config.toml
dataset = "close-ups of made-up surfaces with and without defects"
crop_scale_min = 0.8
horizontal_flip = true
num_classes = [9, 9]
channel_attention = "se"
stem = "single"
init = "torch_default"
beta2 = 0.95
eps = 1e-08
alpha = 2
max_grad_norm = 3.0
epochs = 150.0
final_lr_fraction = 0
warmup_steps = 890
Rows from block 9 of a small image classifier, named by matrix and row number. Each number is 128 + 32 x the weight over its row's rms, rounded and kept within 0 to 255. All counts start at 0. Numbers have three digits each. After the name is the row's rms in percent of the matrix's.
After each channel's rows are labels from the 100 images, of 14848, where the channel reaches its highest value: "strongest on" is what is common among them. Only what is clearly more common there than usual is listed. The data: close-ups of made-up surfaces with and without defects. In brackets: how many of the 100, against the usual share in percent.
# conv: 3x3 conv (model.blocks.9.conv.weight, 192x192x3x3, each kernel summed), inputs 96-191

conv.140 058:126139112127130135137122131068139136136112132128130137122128130146134132144125148120136131136129194131118133143135218134137137142137122128140117139130129131072085132122132138166136132134089135117133140131135134123130126200102112156133138132129113121134133131118134118255130131133066122134
strongest on: carpet (95 vs 11.2); specks (40 vs 11.4); crack (29 vs 10.9)

conv.44 039:128126130123130130146127123080132125122133119125128126125128129212125126103117126120127129135125126131129128119130122129122135131130125120134130127131126128118131159126127132143125119122121129130125123127127132128127127131129121134125131124127131121130135136127129126139127128136141132129
strongest on: specks (99 vs 11.4); brushed metal (66 vs 11.3)

conv.146 012:131128123129129125130123102000119134122129126128127137136127112133125126047137124124132115124134115126129124138123087122119118129121133152129111124125128134127129099128129108114124120125127126128084123130130126128130121111129125129128121138126127149120121130127129125125126124131124124127
strongest on: smear (100 vs 11.2); stone (37 vs 11)

conv.119 009:130146129132127130105116126072121118135135133124102118111166111148140141080135144134155122103104108133136105117115139116097114117115132115094136125139095121125117114134126106074142112139105141125112101143145143155120143073124120137147150124151131157097095092120105125184121145124176130138
strongest on: circuit traces (100 vs 10.9); scratch (53 vs 11.3); bright spot (34 vs 11.2)

conv.39 029:126140133127125136156127112000137132126121115125123126124129122140129130078141127121128125131132119127125134129127111136108162132128120130130126128132116133100128129120133126144124106125122120127122136145122123130134127126134122120130125127124122127130094128109130129126112131136128123125
strongest on: woven cloth (100 vs 11.1); specks (80 vs 11.4)

conv.45 017:121125132133129124120109041115125137127134135126112123132126112130120131000139128126133116137120195131131120134133177116118094125132126133133139128126123120121126130123122132149123135126130127120113134122123130127124116138132130157129129120132119134132129123127129128255119123134126127125
strongest on: brushed metal (84 vs 11.3)

conv.148 019:130129128129129128094129123000126128174132118125128129128128126091127126137133131126131129127131182127131129118126122129128130131132129135131114129126129127115128120128129123150128126128128126125128132131125132130125127167128130169127126125132128140121128131128129127248125128119072124128
strongest on: smear (100 vs 11.2); stone (47 vs 11); wire mesh (29 vs 11.2)

conv.138 010:103121126121138160161074099255103109117128128107141096109132098053112072058145119096126111091092067129162121102124094103090093129113108109145126119169133061142139048124114104086094073121121136088126084130146106129122100117130129076115157083132142103095089093130110124050141135140070100129
strongest on: woven cloth (54 vs 11.1); leather (46 vs 11.2)

conv.121 021:128128129130129128121125089080126131123125126134125127127126119140127129000121126127127116123128097126123126131125100121127131126123129129126124129125128127129127128126122048092129127125130127129124126126129123126126127137131131139123127130127123124125119125127126129107129129137142130127
strongest on: bright spot (97 vs 11.2); wire mesh (96 vs 11.2)

conv.135 054:126128128124124127129126108014128129125126127127129127125128126126125125000128128128128126124124128124127127125125121126124131127119126128127128123127129128130128000128130092133128130129127128124130110129127126130128127128129129121126126128128125154128124127128128122118129127126117125125
strongest on: stain (100 vs 10.9); tiles (100 vs 11.2)

conv.47 062:130127128127128129125127128078127122123130121128127126128128126125127123114125128127127127126124168126129127126130157126121135127127127124129128129130123124125127130128129111138127123130124127127128126128125129127127128127128126143125130126128128125125129126127128128183127128134136129127
strongest on: stone (100 vs 11)

conv.30 041:127128129128128129116128101199126129115129128127128127128128127103125125023126126127126126127127143127129126131127135127126118129129128128130121128128128129129128122128127095049130130126129128127127130128128128128129129107127128129126126127128129121127131128128130128223128128127114128128
strongest on: bright spot (100 vs 11.2); wire mesh (97 vs 11.2)

conv.101 031:127127129128128127110128137000128128130125128127127129128128129110126124214114126126126128127131157127126127115127094128127129127129128129126127126126128128130126129128127101057130126127129128125125130128127128127128127128128130036125125126125128117124131129130128128000128126131000129129
strongest on: hole (100 vs 10.7); stone (43 vs 11); tiles (32 vs 11.2)

conv.143 038:135131131125129135152128116000129133123126124127126133128127127133129125053119123117124127127130159130128132130127217133116135139130127127136122130129119130115128196118133108181127121124116124128125122131126125127132124186130123167124129132127121113131125129113129122255127129147082124126
strongest on: woven cloth (98 vs 11.1); crack (51 vs 10.9)

conv.141 029:126127125127129127124128121239129130119124124130126131127127127123128130117101126127125127126130117127126129125127110124123132127126128129126125130126127126131126130128124110091130126128128126125125130129126127128127126134129132084124126129127126124127131128130127128030128127130066130126
strongest on: hole (88 vs 10.7); tiles (32 vs 11.2); stone (31 vs 11)

conv.157 015:122121119124126123125121121255125122108130129122120113123133120000123130108125116132123131102109112130127118107120118120118115118122117119124116123126120121133129150124131132143127111129108127121134090121124126127124127112124128086122137132123126122109119121132113120070127125126091128133
strongest on: stain (100 vs 10.9); stone (90 vs 11)

conv.114 024:125132132134131138131111008228121132138125117116131131124118111125127134000127135128130121138112127123139123143132136116068136134144125122141105140133129123128129114123126109142113131124130115124127135130119130127126105140132121138130123109137135114122124124109139133199113126129109119124
strongest on: brushed metal (100 vs 11.3); dent (29 vs 11)

conv.182 025:127127124125130123141123122255126124121128124127121122121133118000129126026129128125130124116121166127128122126122178123113147125129123123125119120126117129124120094126134120144128117130121123125125116124119127128129128129125127138124132130127124138118115121122123124176125125128122125130
strongest on: stone (100 vs 11); specks (30 vs 11.4)

conv.57 009:127122124118125130125124125255126118137135128116127127122118129122117125199113130128120130123127221135133119166133109122132143133137126122132128117132129122120130171125121136165126125118125133127127129124128126129124127120118128144130124119128129023136139139124132123060124127155081131126
strongest on: dent (99 vs 11); wire mesh (87 vs 11.2)

conv.17 029:127125128128126127131128130193124128117129126129125127132126127138125149255134124127126126126127123132127128110125110131134104126127129130129118128124127128128128183126129161154127125126129125124128128127127125126128128117128127128124128129128128124124122128128123125145126124118131127129
strongest on: wire mesh (100 vs 11.2); smear (78 vs 11.2)

conv.82 029:127134128125129129147126124255119122124128126126128123125137126000128125097136124129136124116121167129131127121124132131113116129125125127124120126129125132121126119127133100116126114123120121128123120129118120134132129117125128128129133134132127136116110119119123124132132125125110120131
strongest on: leather (96 vs 11.2); bright spot (80 vs 11.2)

conv.37 010:125130135113117125103124064044125116121122117132104135136131123187129043157114101100127128111125091096137138148115095111120098115115134129116108118130127118118097159123114004132111113120131122135108106127122102122129110144112110122114124129101111111124152129118128113000133095131122119117
strongest on: wire mesh (78 vs 11.2); scratch (77 vs 11.3)

conv.165 026:129128132128124121121124124000125125141128132133127128124123118117131129081152129129128116130126147124125130135123133125129130124124133124126131134123134129127131255130127186121129137125132130131125118129126127129127126161130131134133121134129126139126125126129128131148129127121144130127
strongest on: wire mesh (100 vs 11.2); bright spot (63 vs 11.2)

conv.74 029:110122124124122131156084119093114109082110094138138104135131128111105087101082126119125107082107126151099143102121118080077074114051119122111094125098156106124131098140107109076074138123133126132125111123136109135123065115103145112106123151132119066096099115091129106082152122091052098087
strongest on: wood (100 vs 11)

conv.87 025:127131126129109129127127133255132131108125130125125131124123126131130144144121132125125131127127098124123129115125124129122143127121122125124121116125126125125129105122129153160130128128118132121122117129134125119127128104123121079127115115133126128134138130127121128000123134136000124121
strongest on: circuit traces (100 vs 10.9); stain (42 vs 10.9)

conv.62 048:125126121127128128121125122233130127122123128127128126129127126127125130112145125127124124130124116124126129141127172128130132129128124128132126128126129129123119143128129140154127130128127128124129125128130130127128128120116128186125128127121126132129129131127128125255127124128255128127
strongest on: tiles (100 vs 11.2); hole (66 vs 10.7); stain (29 vs 10.9)

conv.150 066:128127128128129129123128127255127129129129127127129128128128128088127126000125129129127127127126121128129128129128121127124114130129127128129130129127128128128128148128130147144130128130127128127131128127128128128128130132128128104127129127129128131127126126128129127085127128127107128128
strongest on: wire mesh (100 vs 11.2); stain (84 vs 10.9)

conv.9 028:134140136127126134167127083065132130110119111127126130128131121161130131043139127118129125120128157130127135118127124133096198136127118128131115124131116134124126145119133089162126103124120113130123099140118120132132126131133125126129128128127123125124092126108130126255113133138068120124
strongest on: woven cloth (98 vs 11.1); specks (80 vs 11.4)

conv.152 015:139120117133130135126131126175141127123129126132128128129130129185122124109141128119125125134124079127123117107132078135133107117120123124131155131131139126125126127133136078124128125121125140126131141128132141121124129140116125061126127114123122104136140119133129128000132134154056144134
strongest on: circuit traces (62 vs 10.9); hole (54 vs 10.7); stone (38 vs 11)

conv.85 013:131124123116119128110126113255125127137123118128129128129123117181124145084139126120119115122127078122127128128126045126126135127119126133131120122129122126118125121131125127203124123133125120126122123135124124127131122173126114102118121123123118114124113125128138116000123128114119126121
strongest on: smear (100 vs 11.2); circuit traces (51 vs 10.9); woven cloth (32 vs 11.1)

conv.106 021:117129121124124137127114121117128106146128126129126114127127129125127133110135132135127120122119122123129129115134104103118131127119118123131137130135138109105127116139115118105117115133133119125120126138114140135114122125119105111127126121127131120128119122107132127037118131128111130117
strongest on: wood (100 vs 11); no defect (62 vs 11.4); defect: none (62 vs 11.4)

conv.179 034:129129128127128128100130123068128128132130128130129132127130127168130132147163131127131127132129148125133128121129130128131140130127127129128127130128130128126132255129126148099134128128131126127129135128129131129128129138131128071127128130134131139133133129126128129000127132136066129130
strongest on: wire mesh (100 vs 11.2); hole (78 vs 10.7)

conv.107 040:128128129126128131139127109255129130128125128130126127126126120133128136059137126126126119128128107127128127132126124126126150130130126129133123125129123129127127000125127078123127127128127126128128128128126124127129127124130128131126127129126125130128121129128128126131127128129128127126
strongest on: bright spot (100 vs 11.2); woven cloth (55 vs 11.1); brushed metal (32 vs 11.3)

conv.0 019:127126126129131128099124106255125134128126126134126127127125116125127125085146126127128115124129067128128128122126089123124171131130129131134106129125129127129126135128125066103131127127128127127123131126128129127127128133126128156122126130123127154123123128129128129041129125132210130126
strongest on: tiles (98 vs 11.2); bright spot (90 vs 11.2)

conv.147 011:115127107135125127084120129149125126156120130119122117120129124128125132183142125130119119116119183116116124139134192130157113121126127118119128129133127124112094056124124115100127131119127118120132138129121129122130128136115133088127131123116110120120106107121123125043120121116067136133
strongest on: stone (98 vs 11); bright spot (46 vs 11.2); dent (42 vs 11)

conv.188 045:127128121123120128127126124082126129121129131127131126127128128123127130121121128127128127129124029126123127098118041127126113125125127127122127122125132125131134114127126155139129131130120135126128114125138129125127130115123129108128123126133131116129140129135126123000131134131158126127
strongest on: tiles (100 vs 11.2); bright spot (50 vs 11.2)

conv.136 031:125133132122123132167129123225131131125122125126128128124126124149128124116112123123123127124127092128126133121124052133116165130124122127128121128130128132122129126123130133147127126126121123129126122137125116129134128134132125118125124130125124144126116128121129124000122130130136123125
strongest on: woven cloth (100 vs 11.1); specks (45 vs 11.4); bright spot (32 vs 11.2)

conv.72 028:133130122116114132128127123074126123118126123132127124129136124124129124096142125119128125105125106131122123127119098130122128123105124125120127110134128127131129146133132085130127118130116133128129087134131134129128130127116120081124129128128114126127129122126126113000129132140019128126
strongest on: circuit traces (100 vs 10.9); scratch (66 vs 11.3); bright spot (31 vs 11.2)

conv.154 041:122129126130130129114116106255127131134128128128130126125128124117126133039133132131131124134127158129129126129135171122123128127129125128132128129132130123126127122129125122129128132129128130124126137129129129131128126115126132141132131128128126138130126122127133128224127128127134129127
strongest on: wood (93 vs 11)

conv.26 015:122113091127130132165126115192130125115124129124129116139124127101120129148094112121101134103116133136121125110130122123119126123128117123147154139141122119122127165119128122148127125119083131120133103114130137114120123179094134116115136122108130064138130133135116126000127125120041135135
strongest on: stain (93 vs 10.9); stone (50 vs 11); tiles (50 vs 11.2)

conv.25 031:127124124127128129149126118166128125115128126125129126128124126105121122062109125128122126124125100131126124121130103126123144129130122126136124129127122125129128173126128129183127124128117126122126125123126127124126125126126127115121129127124128094128128131130126127105125127135131130126
strongest on: dent (68 vs 11); brushed metal (47 vs 11.3); tiles (37 vs 11.2)

conv.184 012:124121117118118119128117111255129119112114128117125121129123123141098121136154122125122128122122150131119116134113116121113122127123121135135115116116125125118117116131111187164123131124129120120114117129129125127127132114121119126130119128123122119127131136127120118000120126138115123126
strongest on: tiles (87 vs 11.2); bright spot (73 vs 11.2)

conv.117 030:127120124111128136117124112047133138120128124125122121127120117137123123115102086088000123000105147123126131116120126113103137139097124081134128098143110131098126134109126106135114112115114119133116000134128124105129114174125135123060132125102095116132118129113143099036131128136000151113
strongest on: stone (100 vs 11)

conv.95 009:116075093129140121141113067030103109099129126122128127129119119122112073080124100117103125112123083141111120089121029111079116128152115130166116137114120097150134127126118127146124118131100131119107096101134119120110102143108133099091132119102150111105128139145112123014121125124102116129
strongest on: tiles (100 vs 11.2); dent (50 vs 11)

conv.22 073:030146056110099143126050130127137137128102074077123104054139115132135126126124162135179095194143145118143128128121137135124126162154098036134131127136116135092071128128118129127124121124068127093112158134139142150119113131076120131164083131144141127127127130111131114135109155129126078113
strongest on: wire mesh (100 vs 11.2)

conv.64 046:131132120116106125141131108137132122119117124126130129110125124124133132106117127116122129078126114133122132119118070127116145129112124118129115079124124130112122122130131122135129120130127122131126000136123126124125128125122120060124118128127114123121135130117127091096118131135000116114
strongest on: scratch (75 vs 11.3); circuit traces (44 vs 10.9)

conv.111 048:129128129128128126102128103000129129162128128129128128129127127194127129022132129127129128128127127125128129121127094129126141130129129131129117129127130128129128119128128140121128128127129127129127128128129129129127126148130127119128127128129126122128130129129131127060128128127100126128
strongest on: smear (100 vs 11.2); wire mesh (90 vs 11.2)

conv.172 044:127119119127121120124125125177131127160123131131133126126118130120126139107133127131119129128126119128112128115124079125123117119128128129129133133127139125136135125132127164136128141129129132128126114129132133131128130130126130078126122131125133126129139132138131125000130129130032125127
strongest on: tiles (100 vs 11.2); no defect (29 vs 11.4); defect: none (29 vs 11.4)

conv.69 059:125124124127125124128126128069130128126127133128133127130120126130127133124125124130120126128128013127121129108124014125125112127127129129121128129125134126138136124126124131129128134128124134128127130122136124123130127136128129097129118131126131126132138130138127129000131133128165129130
strongest on: tiles (100 vs 11.2); no defect (58 vs 11.4); defect: none (58 vs 11.4)

conv.35 010:115127130143131122130096115031141139129133138117117101119128104101113130136135130125123112096102247140136121098135199100127114117119106112128165130147126096124129030122107090123114124123125130112110093123130131123115113153126135159124139113127117133128113100123127137232116125137113145128
strongest on: stone (100 vs 11)

conv.81 025:120138118124136131172124124121126120123121116131133123129145124132122128092123128117144130124117159138142125119131141122099120126109125128123127128137128123177120107129133127118125107122117126125137115130126116143131123126110133133141155143131126114112118114129128123127144126125120120142
strongest on: leather (95 vs 11.2); bright spot (35 vs 11.2)

conv.4 106:127128127128128128124128129000129128130127128127128129128128128125127129119127128127127128129128129127127128122128119128128129128128127128127129128127128128128126126128128119128129128128128128126128128128128128127128128138128129107127127127126127133127128128128128128084128127128076128128
strongest on: hole (100 vs 10.7); tiles (55 vs 11.2)

conv.40 023:127122117113109131122122113255129132146119132133132125112123129124123136111158120119118123123117106128115124125106113124129099118122131117117129124123136119144142129128124115154124131124127137124121091122134133117128127126126130102126113135124123125129143120142130109000130134136102127124
strongest on: tiles (100 vs 11.2); bright spot (37 vs 11.2); scratch (32 vs 11.3)

conv.125 050:127129129129128129041126110082128128121128129126128126126128128218127125000136130129132127136128168128129126131128119127127101128132128129129130129127128127128129123127127144062128129128127128127127141126129129129127129130126127127130127127130130095128126127128127129203127129126097128129
strongest on: bright spot (89 vs 11.2); tiles (62 vs 11.2); stone (33 vs 11)

conv.180 019:125127128130128127134126101194132127119129121133126124127128124133129141120146129127129123132124105122125132130123231128119107131126123125134125132124127128127125255124132136157129128128127126129135126127126129126130130090131131151123130130127125192129127126127124127255125127125142131127
strongest on: stain (100 vs 10.9); wire mesh (100 vs 11.2)

conv.49 025:130130125116124126127114024101130122134123108129123123067136119146129134000132121127132121136115147133134126130131136122051133131122129130134128134132132130116127121135124132125122136110132109130065147134113133146128106127133128133132133139124134141135123124112136125120127119131127121131
strongest on: wood (100 vs 11); smear (33 vs 11.2)

conv.34 009:127126134126125124107131109000124128151126127115118131146130126100119118000102123124127128127142120118122124113118125120116099126121126139127117115124131124122118100126126105131135124129131127118125123128120130128118127081133128093124115110123123119115115129129120126127125126133090127121
strongest on: wire mesh (98 vs 11.2); smear (54 vs 11.2); hole (45 vs 10.7)

conv.15 073:134132113125127131130128128118129130124116126134128131125133124136131130096124129128130125127125139128125130129129134128119135130126119127128126127132126128145116126129130119133131120131101129131129128131129128133129130130106126132127131132126129124128130127125130129136128131131114126127
strongest on: bright spot (67 vs 11.2); circuit traces (65 vs 10.9); leather (28 vs 11.2)

conv.6 038:127119120127132128125126129206126132111128130123131125130118130122127127123103122124111129127130096131130130107128106127125124131130127130128130130125127126129129121125125144122118134125120130128127123117133121117128129148119125148125126127122124124128127128133127126000130130126016124127
strongest on: tiles (100 vs 11.2); dent (68 vs 11)

conv.86 039:128128127127128128132128121202125128137128128126127129130128126128128124000136126127128127125129100126129128127126124129124136129128129133127118127128129129127127032128129147109129126129127127127129122128129129128130128111127130121127126127127129139125126126128128127125127127127117127128
strongest on: smear (100 vs 11.2); stone (52 vs 11)

conv.24 011:115140139128134126166114123123121124115134126128125117119138110145122135000150132124136121109107124129135123121133105121087129134121116113129109125134091130105130098107138095149120089122105105119118105128107115135132127105132121120133140143132124181121108107108129126117120127117146122126
strongest on: leather (100 vs 11.2); bright spot (43 vs 11.2); dent (39 vs 11)

conv.167 030:127127127122127127119125103241130127129125125130127128127126127126127110109092126125126128126126084126125128141129037124123158129125126127132124127127129125131126126128120097161126131125129129128121113129128126129127121146129129123125125130126123132127134128130131123255128127131129128122
strongest on: tiles (98 vs 11.2); specks (36 vs 11.4); crack (31 vs 10.9)

conv.88 048:127127128127128126129130127250128127128127127128128128132128128128126124000139127126127126127126124124128128131126143127126126129127124130129125126126129129128127101128129125141129128129129127124132123128126128128128129137129129127125127127125128122125125127127126127198127126124142129128
strongest on: wire mesh (100 vs 11.2); stain (53 vs 10.9); hole (47 vs 10.7)

conv.168 048:127129128119120132124127126189128128126128128122131127132123128130127120127125127123120129127127014126125130107122054126124120129125126126125130125128131125131135125127122142140122130127120133122128118129135129120129124137124124111125113127130129106131133130133127122000127136132153122124
strongest on: circuit traces (100 vs 10.9); crack (35 vs 10.9)

conv.32 039:126128128126127127130128138000128127136129127127129131127129128126127135130138128127127128130130119126130128115130093128130128129127125128125122123130130128128131133128127128130131127126129127123128130127126130128127128134129127068127128125128128157131125124129127127000128129129023129128
strongest on: hole (100 vs 10.7); wire mesh (83 vs 11.2)

conv.2 038:127127128126125126145128139075127128107127128127127127127128127134125154242124124126127127127125160130127126134126150129131128127126127126129128128126124127129128144126129139159128125126127127127129124127128124127127128097127127166126128128127128098126127129129125127255127127137140129128
strongest on: bright spot (100 vs 11.2); wire mesh (64 vs 11.2); tiles (36 vs 11.2)

conv.177 029:134129119122130131141128121016127132123118121128131122131123127127116113118105121118123124124133094135127133130127102134120159137131125132134120127126124132148122140126131119129121112116110115131123122130117118127134118131117126111129127132118118122124121128115138123030127125140052126123
strongest on: brushed metal (74 vs 11.3); scratch (69 vs 11.3)

conv.166 017:114134121136138124116099000192132136132128104107119126103137116145123137000144146133146126141082151124132128116133138097000116130140126133136129136134130117125123090129100129115140130121080129113097147124134138143125122129111135126142137126140137118135108115129130133145124130125128121135
strongest on: carpet (83 vs 11.2); specks (33 vs 11.4); bright spot (30 vs 11.2)

conv.43 023:120123115133131124141117079255126135109117134124126129121114115104122120000134126134111117098114173129123127121127192120104155132125125125146117134128118126122118210124126111194127123129111126125118085120123127116126113189124136135125126123113121130113118130128129130189123122127097128125
strongest on: stone (100 vs 11)

conv.158 011:127118122133134122125105030082125133131133125126119122130125116173120128000162129133125117123121133138126126111133107112116111125130133137139143135125131117136128112129120116183116136127122129121115121119134129125128111166122133121133135132123125136122119124138128126158128122121131128124
strongest on: tiles (100 vs 11.2); bright spot (37 vs 11.2); scratch (30 vs 11.3)